Weights of a small audio captioner.
Model: encoder arch quartznet, encoder norm batchnorm, encoder widths [96, 112, 144], decoder width 128, decoder activation gelu.
Data: trained on simulated sounds of rotating machines with and without faults, 25.9 epochs.
Rows from block 8 of the audio encoder of a small audio captioner, named by matrix and row number. Rows with one number belong to one channel. Each number is 128 + 24 x the weight over its row's rms, rounded and kept within 0 to 255. All counts start at 0. Numbers have three digits each.
After each channel's rows are labels from the 100 clips, of 14976, where the channel reaches its highest value: "top examples" is what is common among them. Only what is clearly more common there than usual is listed. The data: simulated sounds of rotating machines with and without faults.
# convs1: first pointwise conv (encoder.blocks.8.convs.1.weight, 112x112x1), inputs 0-111
# convs3: second pointwise conv (encoder.blocks.8.convs.3.weight, 112x112x1, transposed), outputs 0-111

convs1.12:134103139151129146127127173136093134118158137134115140155146120115100109096126116126144059159130165079103109084132145119151102124127156121119147174109106142096141130137143157143119120123165119139120125151128130128105113138081080141129136102136129143125148096093170135092130113142123137103146176076084113177145153106103139098091174133100
convs3.12:101128139119141150129154136133128133133118141081159131127108110148115126160129106124135065148152136120099139122088160140087147150111201131135126130113112131093115088125149093128096118100125159118124089126146110113096113161127138145115138095135122098162086112130099117158162115130141097117155150158107162144081154127162091074141113127075
top examples: gearbox; turbine; grinding

convs1.16:149126139133189121087094128144146112146104134122137124172151138129124102095144108109100087123159124098118144157121091137110161151128109129092115130130129126127111086095137148139127115156115134122076109091125172185136129131133096090156055110141159126148145128124171135142101155106112115131133117152120111162105139078111105118175107119146
convs3.16:139139127133143111132146116115147091125182140099131144070128118097133149120083085120127129171118101115151152137134071152173113096156141152167129154089122119125110104105114194125150172146148145140130112155145175114161117148125132106096130163073105105116127141085144146095171097119121126124124119131145129146106129136131136139157115118150
top examples: speed: slow; rattle; squeal

convs1.67:136124142100100098104157138134109139064110114109136146136133108127118118147122139144136144107128129148135111131189150159144156135098105112150141120146101110078119122171157102132153142102110096103098160145106172173188179118146105127122098128126129100141126128151129086134142118131139117157108179145122153154066142167136109139096133114147
convs3.67:121145122101107142155133093138148119111096125178167136165129111188106097093157161143137123098106095172158090165102136115135120136165129139133158113132138166166099145129135112108175106140139075166071103095141140121130116157124128089098122131116152160106120131161150166139139145107108134150144142135131119142119098145129119170146108126122
top examples: rattle; grinding; thin (high-pass)

convs1.84:091161131107120151113156132123094101112132120165139171114129084117128059131112107154117128140120128144135099119123133149091120103111151090125119103109121098086123139152133173125117124109112174142143136150143129183135099114135114103139095106083072130128134111108136142158130141156125105105147132151112127142149132115060123090190135157148
convs3.84:155108138089157137104140145108141102121113134104117140122105100116132150112135099100140132116129105124151142115127120116163145108148162135073085125152119162157105149113173135157121117105157113171078117144115114145107161114101073126100117137115093130128155087152091085155122114133118166160153119099134121170125109115134165143152179076123
top examples: speed: slow; imbalance

convs1.35:158121172141118132145180127169111093131119136108127151127151100189104123141064149146127132116133129180130149149137140121103162121134184129126157146088116125108127077147132124149144113162128157075139117111151141106095101129145077119105127142113109134134112172115118143116134095124150143126137143147154121142118148108058110126117124146089
convs3.35:128130136091129130140141129128160147117127096183100124139115116075135140154174107140150154171117160133127108138102135097119109119144108108115152101096166192144122126101160121155104111127159123122108141157122129136141142139113119133124139163150119171052134118175131122171164152078112131152148141139090117093160145106162150130147143133144
top examples: gearbox; reverberation; text has "room"; text has "reverberant"

convs1.38:162154161182171091123143099131099149155144119107122097091135141133114151098130171150120108126108120127143126138106120108107103151090141126198144137104128132141122150102173128115152130121162119104115139147132105125176106168107164143134068123103118118132153119101124106136104084116132127131135143166107095106118079138131117116120171076128
convs3.38:102120111138123136114151158162161140125092109124125107090152140097156110122159159152136155132139080087139118125143114139169177116123107171137122158088106122151177127120104157142124137166138099132118114121176154124092115091117108121096132125103111137128143140093137095146124088130093151158134107143138185151128098135078137138179133125158
top examples: reverberation; speed: slow; text has "room"; pump

convs1.8:117110151095153121137158126135126167114127128163111113114148127190143175121062119123114114145088105116112145099147128099142107126150114099151140138152123172111140134157135113122161091116143107157120134134108163099118120107112110172138131102120137147162156180119098153131156103152122147121123132162073075128098098104099091115122153153117
convs3.8:092112141133132153099139096103173133146111120111164097132101079118144137162152097145100132102142120146169148159101096143145138122110112153105130137132128135118120105097119057150105136136139114131140121089157106151154156110130124155132107077172104146107103085142121157113113151086085129171120154151082141137144161129133100106120099149132
top examples: gearbox

convs1.108:104169136112118132095146170174092127161110144121116096172106106137141104137160107149129158113157120122109136148155095089125117114083139108094111111169154099119104135100127114140150116109142163135137123094106123125167109076168135104137147104081123099128108192134146117085151156126140117099146109117131102103138116138129138134146153178134
convs3.108:157146101120130163118101103136123117104122118188135136096109184144128115149159125081101125128127143127119135109117133086098114158117154159097107113129132160132162128137139142089119138087128115155103143099160121123143144135154137096147174081131104123111160107067095137142103072118099131121147121166108123083172116101138110118153157121129
top examples: speed: slow; conveyor

convs1.60:149115117137141107167198148101147120133108112147093156125106118072134103139144098127108136140119122123128145074133127137102182150159133095153128108134145084102119097143131151190140138146146117110111137111113128086115110143107122127149108172104083161141128122126146114110146116141182122120130113130134151127190120099091134108113170122100
convs3.60:131074131142106115143142120092150177102114096132096172153126147178128132139128156132127134154160133114111154144133119146139067099135145124116124117143136165161131123156123110146080151125141142153180121145153122094172110146125119103071162133137089088093133110111087134148126103110109152132143112106113121117122116121140163139160134122192
top examples: reverberation; text has "room"; gearbox; turbine

convs1.3:102091113109106128167145103135122095134150107067126139113133120142136149121120137139117081132156098154098171098162092092144114155176141083112122122141182091150116138130117143150128133097147108141144122173112137122149117179124104096140092120112125127168173102139109087124160097157137125147137109118100124137158110132139116142165109114091
convs3.3:122115120126139142101140151118130105139107143094127116142138135157155141096129138138121096102107107133137190139135098129114179153124098081143180118190135071098129101173183115160117101154103141114139136115113142090112124113145103157149101129130129096120165121121166117137126138136106129120140127122112136137083084129112114063125095152126
top examples: gearbox

convs1.41:145169130103133124123118117126149141178127073125117108095125109121124128138163149134130167130122106144137179141094074135113148139150107161096106120151123131128132161106127131109126116126139180132120191153158138173125123059134107120129142143099163133116110129154152100135142109123098139122150122138150125154160099135096144130148089053130
convs3.41:130139108131132102117133121126137087111165109124114110123101125126155124121159117142125116174156106158179103116187114113125108146178164114155104103185142152145120097149112101132138104162150103101127103128122108186118176119164130128093116109136109138155120133104138136125113133106159115116140034158117123152123139111123153118135100122149
top examples: speed: slow; reverberation; text has "room"; muffled (low-pass)